config.yaml
encoder_activation: "swiglu"
encoder_fused_qkv: false
decoder_blocks_per_level: 2
optimizer: "muon"
adamw_lr_other_params: 0.0012
Rows from block 5 of the encoder of a small segmentation model, named by matrix and row number. Rows with one number belong to one neuron. Each number is 128 + 32 x the weight over its row's rms, rounded and kept within 0 to 255. All counts start at 0.
After each neuron's rows are labels from the 100 images, of 14976, where the neuron reaches its largest size: "strongest on" is what is common among them; "place" is the part of the image that holds the peak. Only what is clearly more common there than usual is listed. The data: rendered dice on a table.
# gate: MLP gate (encoder.blocks.5.mlp.gate.weight, 336x128), inputs 0-127
# fc1: MLP up (encoder.blocks.5.mlp.fc1.weight, 336x128), inputs 0-127
# fc2: MLP down (encoder.blocks.5.mlp.fc2.weight, 128x336, transposed), outputs 0-127

gate.322 [201 134 148 117 147 100  88 168  89 138 147 140 180 155 194 102 162 158 162 112  85 172  92  97 143 124 155  70 149 149 123 126  94 113 133 135 175  96  84 150 127 129 127 168  97  65 133 120 141  57 138 111  99 116  85 186 139 113 151 126  87 100  87 149 157 158 157  70 118  52  96 122 126 136 139  84 144 140 147 111 103 133 116 122 127  86 112 104 138 133 140 128 174 176 174 110 133 138 163 181 158  53 107  90 174 177 103 114 105 104  74  76 180 158 121 117 100  64 100 154 149 121 142 130 129  93 154 150]
fc1.322 [151 198 148 104 187 109  83  97 121 134 175 136 104 129 138 167 124 114 128  45  92 128 134  78 143 207 191 121 213 127 145 131 134 153 135 186 132 133 137 108 117 103 121  95 126 137  78 151 164 106  87 148  95 150 128 118  71 166 126 123 104 149  98  91 106 146 133 121 118  72  83 106 140 137 147 147 203 133 107  80 116 121 138 153 112 139 122 104 153 135 168 134 131 160 133 108 120  64 118 178 104 162 161  83  60 158  80 123 102 157 165 139 169 130 191 142 115 101 115 129 168 101 121 192 123 101  76 136]
fc2.322 [205 140 185 126 106 193  51 178 127 122  84 108 143 137 112  69 186 126 160 129 131 191 128 150  92 113  77  51 124 144 125 145 157 164  98 134 149  96 117 129 140  57 182 185  63 142 132 125 132 151 130 110 125 104 120 130 187 131 134 112 123 127  85 166 111  34 112 100 159  95 160 140 159 137 120 131  81 137 132 163 161 160 106 175 101 178 107 109 135 133  95  78 144 184 123 149 129 108 142 105 123 105  95 168 114 118 127  73 166 142 170 105 109 130 101 109 162 109 134 100 111 142 114 126 109 118 181 124]
strongest on: six on top
place: middle left

gate.300 [121 136 199 134 136 110  38 150 123 109 138 167 134  94  90 146 151 130 144 145 182 140 122 103 107 123 106 178 134 122  89 199 132 114 132  74  68 130 196 126 101 130 110  97 114 125  93 178 140 158 155 134 122 152 139 130 116 123 147 150 109 155 107  83  86  59 132  88 149  79 126 170  92 108 140 104 155 124 170 125 232  88 170  77 132 175 187 134  89 104 176 125 122 116 113 115 126 168 102 119  99 140 131 135 130 144 155 118 102 128 188 139 186 103 130 158 177  70 131 107 140 181  90 133 123  96 173 124]
fc1.300 [ 88  95 130 103 135 122 111 151 125 105 163 133 147 128 130 194 162 194 112 126 117 100 113  80  95 135  90 122 114 126  60 144 129 126 127 171 113 118 159 142  60 129 146 109  85 130 203 157 144  55 170 149  73 148 153 162 133 184 132 162 161 129 111  79 129 115 143 120 135 150 100 101  84 152  75 123 107 199 102 172  82 111 138 197 110 143 176 134 174 135 134 128 111  82 179  85 138 133  98 140  46 120 104 114  94 128 112 124 159 124 128 124 100 118 148 145 129 101  87  87 156 120  24 134  96 142 146 118]
fc2.300 [155 141 122 139 123 133  93 117 128  55 142  84 129 181 107 168 150  65 120 125 130 126 136 128 184 139 151 161 126  74 152  76 127 126 125 127 136  64 116 148 126 109  85 139 151 120 125 106  91 203 185 109 119  52 115 134 140 114 157 140 106 159 112 146 189 118 114 141 100 135 137 139 183 146 133 106 108 113 156 130 209 128 122 109 127  85 120 112 187 172 163 111 128 133 149 129  84 112  40 110 134 135 128 198 154 122 121 113 130  86 167 170 143 122 119 232 162 109 128  99 120 115 135 135 217 159 122 166]
strongest on: black die
place: middle right

gate.190 [114 119 145 152  85 130  59 216 147 210  78 125 178 138 113 124 140 133  70 120  81 125 154 158 177  85 147  81  68 161  90 141 132 118  81 128 147 198  99 126 116 157 125  96  81 132 120 152 124 109 113 157 129 104 112 134  94 150 116 181  91 118 115 160 176  97 160  86  59 130 129 115 153 130 118 112 147 110 132 180 101 175 160 132 117 136 125 110 115 100 123 128 151 105  81 134 119 126 140 125 184 102 100 120 133  83 152  36 142 110  87 116 100 178 173 187 171 141 144  94 126 171 154 110 146 100 163 129]
fc1.190 [149 109 133 175 138 161 133 168  94 152 132  81 135 115 136 152 159 144 133 168 121 125 160 124  89  79 177 140 124 126 123 155 147 117 125 142 109 148 113  75 108  96 172 143 103 169 140 182 120  53  80  56 149 104 138 134 129 152  63 165 118  84 148 109 126  85 167 143 138 110 132 175 213 111  93 104 139 165 127 226 141 152 152 167 196 134 118 105 143 105 144 147  99 150 136 127 123 116  68  69 110  78  85 103  77 174 163  81 124 146 157 137  99  83 103 145 128 164 140 119 145 187 129 127 122 101 183 115]
fc2.190 [ 99  91 123 125 145  60 109 135 133 153 134  99  93 124 129 138  91 169  77 129  80 116 152 135 171 138  94 149  88 187  83 118  76  86 110 156  52 160 176 133 118 168 166 143  94 125 108 177 107 105 145  98 158 141 118 130 138  99 115 150 184 121 117 145 123 163 101 134 118 122 104 215  94  68 160 147 163 112 122 122 153 158 175 120 170 159  56 169 144  76  84 114 136  62 142  68 120 157 110 207 142 127 138  75 138 121 167 130 117 118  81 157 126 161 137 152 105  91 131 139 131  92 141 127 188 108 124 163]
strongest on: one on top
place: middle left

gate.314 [165 173 115 132 125 199 109 149 121 125  97  89 110 185 112  76 107 125  92 167 173 137 223 121 160  71  94 141 122  60 138 167 138 116 152 150 117 163 148 202  94 112 129 152 122  55  61 115  95 164 148 151 109 136 169 125 121 129 161  86 111 134 151 163 110 117  85 180 102  88  83 119 100 140 177 160 139 112 162 131 141  94 150 135 157 126  87 102 170 107 161 136 125 125 139 141 161 126 130  98 114 113 154  73 125 136 124  78 129 164 168 169  67 113 151  66 122  94 113  61 149 127 119  87  98 126 118 110]
fc1.314 [ 83  76 122 134 143 164 130 196 155 113 177 149 121  88 127 143 164 111 131 105 116 161 125 130 145  72 149 137 118  80 129 123 103 103 100 135 133  28 143 121 125  85 113 189 121 129 112 132  86 174 175 113  96 105  43 146 126 148 124 121 134 124  98 174 123 129 165  75  65 158 141 141 114 175  83 155  63 114 156  93 137 140 121 117 155 147 127 163 157 137 116  80 140 159 141 142  90 175 105 159 182 129 129 133 142 162 126  91 165  86 148 140 112 173  66 230 141  78 139 113 118 131 178 159 129 162 120 135]
fc2.314 [157 120 145 117 112 141 119 166 102  95  88 132 144 128 124 136 149 124 112 155 123 177 191 130 147 142 129 175 135 137  91 141 117 224  96 159 181 131  51 117 124  73 188 145  78 158 179 165 122  75 141 143 114  59 123 177 147  74 128 129 163 145  88 125 107 161  89 101 180 143  99 195 137  81 126 120  80 145 135 154 142 144 124 154 132 139 181 121  91 167 135 149 121 126 128 117 116 135  73 110  91 138 139 162 134 136 103 105 145  44 121 115 123 115 171 108 185  65 104 113 170 151 144 161 153 162  76  90]
strongest on: six on top
place: top right; middle right

gate.77 [132 142 142 165  72 111 117 131 126 166 135  59 194 131 105 124 177  62  53 121 131 137 104 116 103 106 117 126 123  89 141 167 145 101 154 125 118 151 110 148 198  85  51 125 155 109 152 105 108  96  89 150 154  89 152 109 179 175  99 125 174 137 120 102 143 130 204  90 119 180 118 100 201 161  67 139 149 119 118 132 131 124 137 144 111 146 182 104 158 132 127 100 150 162 132 124 155 100 149 123 136 139 132 113  93 153 117  88  59 121 200 118 188 140 102 131 166 158 140 165  95 172 121 123  94 132 142  58]
fc1.77 [101 121 146  94  65 125  81  76 120 194  99 114 110 136 149 128  99 159 118 150 168 120 200 146 159 113 126 147 135 120  81  99 111 118  68 107 117 151 168 146 152 168  75 121 130 130 169 143 165 144  72  81 121 121 115 102 137 140 170  99 153 131 113 142 143 135 164 112 134  91 131 111  59 195 132 147 226 116 147  80 123 149 156 134 160  93 143 140 126 176 119 127 181 102 114 132 147 166 106 178 127  58  99 129 109  83  86  86 124 101 203 135 103 175 120 136 200 128 135 197 127 144 127 160 115  97 146 124]
fc2.77 [181 172 196 116 141  93 200 172 103 128 125 159 122  78 166 126 132 141  88 124 122 156  96 148  94 130 133 149 175  81 114 151 109  68 117 126  89 167 134  96 151 122 176 151 147 125 113 127 133 143  72 127 165 131 107 157  98 124  56 181  99 128 128 146 128 121 121 138 114 108  77 140 147 170 113 187 108 109 151 131  84 168 104 173 151 176 137 121 113 102 137 135 139 144  63 157 121  72 180  88 106 126 150  78 148  98 114 107 128 174 110 183 107  80 115 231 138 157 124 120 128 182 115 157  59 109 117 137]
strongest on: one on top
place: middle left

gate.68 [118 162 115 130 136 130 103 147 133 116 111 172 162 121 113 176 130 101 160 139 127 136 127 132 124  53 193 129 132 165 193 125 137 145 147 125 133 146 131 130  79 135 129  47  67  81 156  87 128 102 125 121 178 196 101 122  98 166 149  81 175 196 128 125  79 127 117 111 139 128  76  64 119 106 120 106 106 123 143 127 129 199 128 112 187 122 150  98 190 128 119 128 188 218 128 128 129  85 119  90  71 118 170 133 130  72 138  91 132 128  91 122  65 103 139  98 128 133 111 184 149  85 137 120  81 121 121 116]
fc1.68 [134 103  24 126 126 127 153 149 105 129 163 121 156 117 190 132 122 144 131 102 108  51 139 132 184 155 126 187 111 173 183 121 125 127 129 129 100  99 121 117 165 119  50 128 129 183 182 170 127  97 133 137 148  52  93 144 138 158 128  11 124 169  82 127 128 147 128 173 117 131 129 121 126 149 128 183 131 165 126 128  69 174 179 163 113  96 108 130 120 170 130  70 132 156 113 111 113 116 148 144 140 128  93 125  97 153 143 172 134 145 120  83 106 202 129 131 135 165 130 129  98 133 164 113 177 129  91 149]
fc2.68 [161 141 126 113 127 174 109 125 153 104 121 142  96 109 143 113 128 109 135  77 123 133 106  23 131 127 127 137 126 132 109 129 212 131 129 152 122 159 126  96 129 129 149 255 131  82 128 161 157 125 128 153 116 137 127 184 173 125  79 127 144 123 113 128 166 143 159 162  97 128  60  82 125 121 132  93 214 176 126 220 121 104 130 160 129 123  82  93 135  94  83 125 148 131 127 127 121 148 106 164 142 126  94 153 149 107  50 122 109 118 116  92 128 133 124 131  97 154 178  76 173 118 155  95 117 185 140 169]
strongest on: six on top
place: middle left

gate.313 [140 108 100 175 122 150  59 133 127 165 138 137 123 134 120 125 118 134 103  62 116 121 125 121  86  41 107 136 111 150 169 127 147 179 174 126  81 186 142 129 142 177 187 124 171 159 162 104  40 128 112 127  91  34 132  82 181  94 133 189 100  92 137  60 165 207 139 180 142 117 132 113 111 123  72 143 148 131 103 125 128 149 140 140 127 123 102  94 112 110 138 152 140 128 134 123 157 131 152 157 186 162 125 152 126  86 126  82 171 118 186 131 125  94 115 143 141 196 124 126 105 123 180 152 136 123 137 122]
fc1.313 [121 129 131 132 141 153 122 136  95 118  81 116 136 135 162 133 125  82 150 130 108 121 127 114 245 160 145 108 169  23  50 125  98 112 122 147 134 107 194 195 127  89 102 127 117 127 116 134 185  91 171 161 111 115 129 154 160 122 116 109 155 166 137 128 134 108 217 116  95 161 127 125 131  73 199 211 131 127 121 161 128 158 119 112  54  99  80 190 133 106 130  97 124 125 162 128 133 117 130 139 131 128 145 126 131 129 119 151 119 136 109 106 120 174 189  94 133 162 137  98 112  81 129 112 125  59 124 140]
fc2.313 [161 124 163 162 111 163 164 127  99 160 133 136 117 100 137 154 128  76 132 175 179 133 145 147 105 114 147 149 138 131 133 169  86 142 125 137 140 120 118 158 127  67  91 139 117 129  70 156 131 129 121 111 160  99 129 158 113 103  79 118 202 127 128 126 162 130  92  42 127 142 126 108 140  86 124 126 174 161 128 121 115 155 128 108 134 176 109 157  82 153 144 186  68  61 156  63  83 199 135  63 148  85 116  73 183 137 113 137 128 126 128 120 132  92 148 129 126 108  78 186 102 137 177 159  85 210 126 191]
strongest on: two on top
place: top right

gate.230 [138 186 133  95 129 128 134 108 113 132 157 152 104 130 128 127 127  87 118 151 108 125 173 188 126 101  92 132 163 136  63 127 143 144 111 166  92 142  95 149 133 129 117 131 120 152 112  88 121 130 110 116 120 129 150 133 133  64 112 179 101 121 126  94  88 136 122  52  99 135 106 128 103 131 136 232  51 100 123 124 138 150 175 128 123 107 165 147 130 150 146 151 194 100  65 164 151 210 129 126 133 134  77 132 126  73 105  32 187  88 136 127 129 110 101 136  62  85 119 145 132 121 154 141 167  98 105 210]
fc1.230 [139 106 121 132 127 156 198 169 125 143 164 174 137 112 109 198 145 186 158 180 131 154  84 154 199 131 137  94 150 116 110 142 119 121 141 143 139 120 157 121  83 125 192 130 128 107  97 103 109 178  99 179  76 110 144 127 131 144 105 130 129 141 129 127 143 135 118  97 129  67 128 145  89  63  75 114 204  67 196 152 128 161 117 157 106 154 102 127 123 128 129  93 128 202 114 131 128 123 104 133 149 135 110 109 149  73 114 135 120  99 126 138 126 151 109 140  76 110   6 194  80 138 132 153 134 112  89 163]
fc2.230 [166 158 172 103  93 166  75 125 129 123 202  58  91 146 176 128 153 155  47 136 184 149 166 135 142 181 122 152 145 142 172 119 119  86 124 163 117 126  80 139 106 144 120 146 128 147 138  57  69 104 107 199 152  49 125 158 167 113 165 128 110 116 134 181 121 132  95  79 128 129 159 118 106 154 138 135  92 162 147 126 128 132 147 155 109  68 129 205 142 142 120 127 153 128 120 139 154 146 187 175 138 184 129 157 104 105 118 103 170 128 152 197 129 147 109 136 128  80 145 197 113 128 144 120 146 131 162 114]
strongest on: dice: three
place: middle right

gate.135 [138  54  72 124 122 174 171 169 127 101 174 112 178 128 144 176 132 113 146 193 127 105 137 138 161 166 179  49  92  88 147  97 121 161 117 102 107 102  68 144 136 109 111 126 196 112 168  92  75 116 151 114 165  83 149  91  87 157 160 104  81  99  97 112 159 148 178 123 151 100 108 101 124 139 106 178 108 112 154 167 115 115 139 147 125 154 132 146 130 186 119 120 128 140  67 136 193 165 121 155 121  75  85 133 109 149 109 170 161  95 129 111 128  90 159 176 124 134 147 130 168 164  79 173 130 130 141 191]
fc1.135 [109 145  70 156 121 148  95 158 136  92 183  96 135 148  98 162 114 116 145 159 150 153 112  94 153  92  57 102 155  86  78 108 109 139 134 126 135 102 101 146 112 116  48 134 169 134 133 112 137 131  99 167 108 142 128 136 185 147 163 105 157  85 153 151 165 184  82 173 169 183 199 140  76 122 105 146 134 147 124 102 114 172 130 143 180 174 169 159  86 100 106  98  96 112 120 111 159 107 110 124  88 109  88 149 187 122  71 103  87  96 174 160  92 140 114 188 138 145 178 131 149 178 122 137  61 126 120  84]
fc2.135 [153 112 161 104 125 150 182  69  93 118 140 127 143 124 149 112 116 111 125  96  98 129 146 121 188 143  87  79 107 118 115  91  23 120 122 142 107 126  68 131 126 168 166  62 122 125 144 204 131 136 115 117 106 135 128 103 119  87 185 126 127 111 129 209 162 193 108 200 135 129 124  54 120  59  94 155 115 129 154 169 127  92 169 105 147  99 172 101  93 145 194 164 139 103 142 131 161 113 148 125 138  99  93 173 116 146 141 170 109 105  92 129 142 112  76 105 105 107 155 143 148 116 134 140 142 188  92  99]
strongest on: dice: three
place: bottom centre

gate.24 [100 127  72 106 140 162 125 158 101 101 178 130 170 167 153 173 150 127 131 129 146 165 150  91 141 127 138 134 134  98 178 183 183 105 159 125 145  63  82 233  93 139 115 117 127 141  93 118 153 134  81 126 115  45 118  95 129 128 119 124 128 133 124 108 146 148 121  97 181 173 170 149 118 108 116 135 114 163 145 128 118 135  98 105 147 186  96 135 102 135 135 111  31 104  83 160 153 118 145 199 130 102 127 130 123 144  76 141 125 118 189 128  74  70 146 186 124  92 115 112 101 124 126 139 126  57 183 101]
fc1.24 [105 145 165 113 140  88  28 137 103  92  99 111 137 116 121  80 101 131 122 180 130 160  78 158 115 136 136 106 135 207  91 136  76 116 144 159 176 207 122  75 185 145 118 111 100 137  95 156 137 143  87 174 124 138 123 148  80 123 123 105 150 130 143 108 150 109 179 168 113 187 103 158 124 114 176 109 139 133 104 171 126 144 122 147 165 161  82 105 110 170 136 128 151 150 170  73 139  96 110  91 134 129  93 134 108 173  99 125 101 177  75 127 131 159  41  79 106 170 127 128 134 141 109 132 179 145 106  63]
fc2.24 [104 125 100 123  72 149  84 163 205  84 175  81 164 147 177 153 115 177 140  96 136 133 167 112  89 121 122 179  99 106 155  98 118 141 174 113 214 143 129 110 119 105 117 158  61 149 146 140 157 162 137 139 137  98 150  94 124 136 134 156 123 115 131 180 136 111 195  72 129 157 106 189 113 167 129 114  46  79 113  82 133 156 126 157 173 143 153 126 167  91  66  94  98 170 120 147  92 123 108 170 139  95 133 124 134 162 124 117 127 112 148 139 157 175 138  99 190 186 172 115 108 107 111 116  71 111 123 126]
strongest on: one on top
place: bottom centre

gate.254 [126 143  60  69  95  92 137 112 112 108 159 162 183 207 156 136 109 219 124 118 106 144 149 164 152 116 109 144 157 147  79 118 164 175 130 179 103 105 135 129 139 102  21 169 167  93 139 138 166 126 113 146 117 151 136 189 169 182 121 131 143 132 134  95 109 176 117  81 110 149 110 123 143 164  80 112 113  85 142 127 140 115  80 136  67  93 116 182 201 112 100 117 102 162 170  99 118  84 118 123 132 124 132 122  98 123 137  89  99 109 120 150 142 121 126  83 106 124 180  71 109 119 164  79 124 149 108 129]
fc1.254 [111 153 184 133 161 171 197  99 147 108  98 122 136  80 127 110 141 146 146  88 130 153 129  65 150 164  78  79 117 149  78 142 105 144 167 159 157  68  95 197 152 134 139 171 138 174 132  80 110 114  97 166 133 150  78 113 137 144 142 154 129 100 197 124 126  73 122  82 145 163 137 171 110 130  64 177 117 156 154 180  88 132 122 111  95 127 135 184  55  89 136 153 128 112 132 139 159 124  99 145  53 140 165  83 135 103 105  62 160 152 105 191 107 119 125 140 156  91 139 113 138 127 167 104 137 107 119 105]
fc2.254 [ 52 167 111 174  70  99 106  95 104 123  82 169 114 112 113 125  55 133 108 141 114 128 125 159  79 150 147  86 156 114 138 190 129 128 136 139 125 139 153 132 154 166 110  73 201  61 122 142 142 112 105 102 165 165 120 108 149  99 150  98 150 113  81  73 171 126 202 138  64 100 122 187 138  96 116 124  96 162 106 138 136 105 149 123 128 131 156 107 112  70 144  92 123 148  97  67 125 170 102 150 155 128 129 150 117 158 150 179 141 129 118 113 167 164 117 134  55 163 168 162 147 102  57 147 113 142  91  86]
strongest on: one on top; dice: three
place: middle right

gate.310 [121 201 133  50 126 152  83 128 127 110 134 128 132 172 156 104 152 125 125 153 126 159  42 220 112  99 134  95 126 152 136 117 128 150  41 153 108 127 156 116 141 150 179 129 132 100 145 117 113 181 134 106 138  37 128 116 126 117 125 134 103 133 127 157 116 151 129  98 162  95 126 137  99 128 121 166 144 129  67 124 102 101 171 130 129 137 123 111 126 115  97 126 133 248 138 107 113  91 130 135 131 143  57 108 133 127 136 124 147 132  77  56 162 118 202 146 138 130 138 143 134 145 226 139 134 148 104 131]
fc1.310 [144 136 129 127 142  60 169 119  69 111 128 109 157 113 155 116 127  77 126 112 130 196 130  52 127 161 103  90 103 104 154 126 128 192 149 157  93  97 134 125 114 128 136 129 122 118 128  94 151 121 119 135 109 194 177 208 143 148 128 129 147 150 122 126 108  96 155 129 136  89 165 128 130 102 136  80 163  88 136 115 159 140 114 138  81 176 143 134 178 157 123 111 118 130 130 164 215 202  78 121 157 182  57 142 131 104 149 125 152 128 158 114 128 113 106 117 148 123 123 141 247  60 137  72 164 130 132 115]
fc2.310 [130 111 104 115 126 124  70  99 128  98 136  89 162 158 126 116 129 128 106  85  88 200  85 160 129 128 148 142 126  83 216  56 176 130  95 133 128 129 128 112 176 144 157 161 128 128 128 117  67  84 114 124  93 107 127 110 128  21 159 131 128 152 131 128 161 159 205 123 168 105 130 224 123 129 119 133 155 159 141 128 111 129 130 171 205  93 144 161 222 108  87 102 139 128 108 129 118 120 145 163 122 165 102  83 121 109 168 167 157 119 107 156 106 150 107 159 129 123 119 193  92 124 131 102 115 143 114 130]
strongest on: one on top
place: top left; top centre

gate.247 [ 77  71 102 157 120 107  79 119 154 117 115 119 185 135 150  97 148 139  14 151 218 117 183 102 121  95 133  61  87 132 124 146 131 201 123  76 109 139 131  43 123 170 113 163 142 128 128 155 158 130  67 127 132 170 171 104 113 122  96 125 120 188 128 147 137 132 172 128 142 116 179 114  90  99 175 162  89  93 143 129 129 120 109  84  98 129 127 165  82 112  76  92 119 140 150 105 142 117 136 167 190 127 136 159  98 128 151 128  73 124 171  82 122 140 136 137 170 144 122 131 159 117 135 137 129  89 147 103]
fc1.247 [ 88 116 134 195 112 142 164 123 148 122 128 147 145 117 117  74 131 130  98 173 138 188  78 114  72  51 140  71 119 179 157 146 133 128  84  98  50 147  93 103  98 137 150 156 143 114 135 108 157 150  89 170 107 187 136  94 102 138 107 102 140 198  75 124 130 108 139  76 122 172 116 174 127 121 150 147  79 151 165 117 120 133 136  89 127 188 144 116 127 114 151 150 121 150 203  72 148 120 151 159 188 118 122 181  81  88 199 113 135 114 180 126 108 145 178 102 165 145 115 139 145 123 151 151 118 131 100  90]
fc2.247 [ 85 127 132 195 106 125  95  96 116 127  86 136 145 125 129  82 173 104 126  66  91 122 175 149 155 121 189 211  95  52 119 134 140  91  54 107 119 132 157 135 115 147  95 142 100 143 185 154 136 112 114 140  52 105 130 140  82 116 125 146  65 127 141 139 120 103 152 160 161 186 133 117 104 116 135 152 115 139 134 123 139  99 159 100 163 116 158 113 209 108 127 111 154 176 122 136 174 135  97 138 105 114 133 164 135 163 134  82 111 153 119 133 104 168 126 187 120 167 155 214 110 168 189 122 160 143 132 186]
strongest on: dice: three
place: bottom left

gate.148 [141 125 111 138  94 116 121 152 143 180 184  91 181 143  96 128  73 112 149 148 140 152 127  99 145 127 144 100 100  97 101 133 125 137 167 146 143 177 104 127 159 156  94 106 176 164 131 119 131 106  89 172 138 122 195 126 113  91  96  97 126  91 186 116  88 133 159  98 196 203 133  92  73 170 133 107 173  96 167  32 160 133 131 151 132 156 130 151 166  83 128  93 175 111 154 104 132 142 164 173 130 113 122 110 138 208 109 145 109  81 153 154 129 161 131  96 126 173  96  89  70 143 108  71 111 141 122  72]
fc1.148 [130 141 109 139 177 120 110 132  94 132 154 125 194 171 158 128 105 150 175 163 133 121  81 128 160 129 205  89 118 163  85 108 118 124 133 105 144 134 145  89 160 103 205 150 150 174 107 123 133 121 179  92 116 119 198 108 112 121 133 123 125 167 116 187  92 100 127  84 131  88 184 137 137 124 137  37 150  89  81  94 140  60 121 106 142 147 142  85 148 172 109 103  93 115 137 132  86 180  97 137 193  72 115 130 171 145 137 168  67  78 127 165 103 123 129 169 128 129  96 196 150 116  91 136 110 103 136 129]
fc2.148 [ 92 147 129 117  71 133 174  91 132 115 116 114 140 112  87 127 165 133 107 160 116 133  72 118 120 134 159 111 134 148  86  86 190 143 132 100 255 101 138  99  91 154 121 150 174 152 143 130 152 155 106 109 114 131 140 135 137 101 178 162 142 141 114 153 113 244 134  64 145 126 155 119 119 120 125 102 136  85 108 131 147 108 116 170 137  85 177 117  98 126 149 148 138  65 114 140 132   8 120 156 109 122 128  86 119 203 120 138 124  81  92 121 126 130 177 126 159  97 131 125 119  80 123 131 157 126 132  97]
strongest on: six on top
place: top centre

gate.312 [152  52 149 137  75  88 124 122  75 145 129  62 164 148 102  91  81 153 140 108 190 189 144 109 162 151 107 102 142 135  73 147 160 126 127 152 171  85 111 131 113  93  79 124 130 145 132 189 116 126 135 174 103 116 181 162 144 151 110 178 153 118  84 135  99 144 188 134  98  50 135 128  93  72 122 181 119 194  78 143 127  86 127 153 161 133 115 110 134  83 109 155 127 117 212 164 123 126 118 118 109  60 125 128 135 125 182 132 166 126 135  95 135 114 131 181 168 107 134 126 145 117 119 159  91 108  93 169]
fc1.312 [105 159  96  88 146  79 139 121 199 127  99 175 138 133  85 113 177 156  73 126  67  99 135  84 111 142 193 159 150 116 112 138 157 109  94 176 134 132 111  81 127 123 157 141 154 168 140 129 114 137 131  70 146 168  97  53  86 142 105 113 110 140 187 146 154 171 116 131 127 106 163 155 122 173 113  67 149 136 118 144 162 141 128 139 162 104  91 104 180 162 140 102 105 162 148 231 108 131 172 140 108 134 124 103 115 102 163 181 113 153  94 124 124 124 116  91 144  94 149 218 147  93  82 141 155  94 176 120]
fc2.312 [193 102 148 114 117 173 134  95 137 102 124 138  82 197 105 140 118 126 173 122 151 136 104  88  91 113 170  64  65 111  94 133  77 125 160 141 154 112 128 118  96 123 167 201  95  83 147 112 162 105 139 139  85 126 132 158 172 190 110 163 154 129 112  44 135 130 130 132  84  95 111 113  97 140 152 112 214 134 116 133 134 126 181  95 120 130 140 138 154 119  98  86  53 201 145 192 103 151  99 121 124 129 146 108 166  83 166 136 161 123  86  98 141 141 159 107 131  71 123 127 161 131 141 106  77 153 103 161]
strongest on: five on top
place: bottom centre

gate.138 [129 157 108 102 169 119 108 144 141 152 136  63 113 137  93 142 155  96 150 107 165  94 205 131  97 123 119 121 131  93 151 142  98 143  89 169 131 102 146 100 116 118  40 111 121 181 124  70 179 119 165 122 122 158 102 129 131 130 119 132 101 140 105  85 161 130 112  76 196 151 105 105  80 104 158 133 174 172 172 110 127 191 159 119 201 141 151 116 117  64 127 141 124 127  83 102 149 130 176  99 113 172 104 129 133 140 115 137  93 129 140 160  70 172 173  47 107 144 127  71 188 108 173 111 182 154 106 126]
fc1.138 [137 170  85  94 146  88 194  92 137 147 105 104 120 116 128 102 132 169 153  83 107  75 128  91 121 203 130 205 138 138 112 140 125 125 151 128 135  95 134 151 101 107 130 127 130 101 159 102 162  33 171  87  87 117 118  92 153 155  93 149 177 131 123 130 176 112 115 117 103 123 163 135 176 133 112 222  53 140 136 111 127 145 159  91  91 104 192 164 188 147 127 137 147 164  93 130 116 107 198 157 114 149 149 117  70 148 102 138 122 140 106 148 172 129 165 155 100 132 101 165 112 115 154 158  87  79 132 168]
fc2.138 [ 97 131 151 148 125 155 167 128 141 134 111 117 159 190 126  73 123 147  98 155 106 140 125 130 138 116 168  44 116 119 109 100 130 153 190 163 162  78 121 126 100 133 140 110 180 107 135  96 166 167 142  36 120  70 121 168 101 104 150 164 139 166 105 117  93 132 169  96 138 130 166  84 126 111 127 102 171 185  92 117 136 111  98 150  91  79 125 115  79  99 176  88 115 142 131  91 103 122 136 131 124 162 113 157 100  73 147 139 107 127 146 122 131 122  11 112 186 183 151 204 103  98 110  94 132 131 157 148]
strongest on: one on top
place: top centre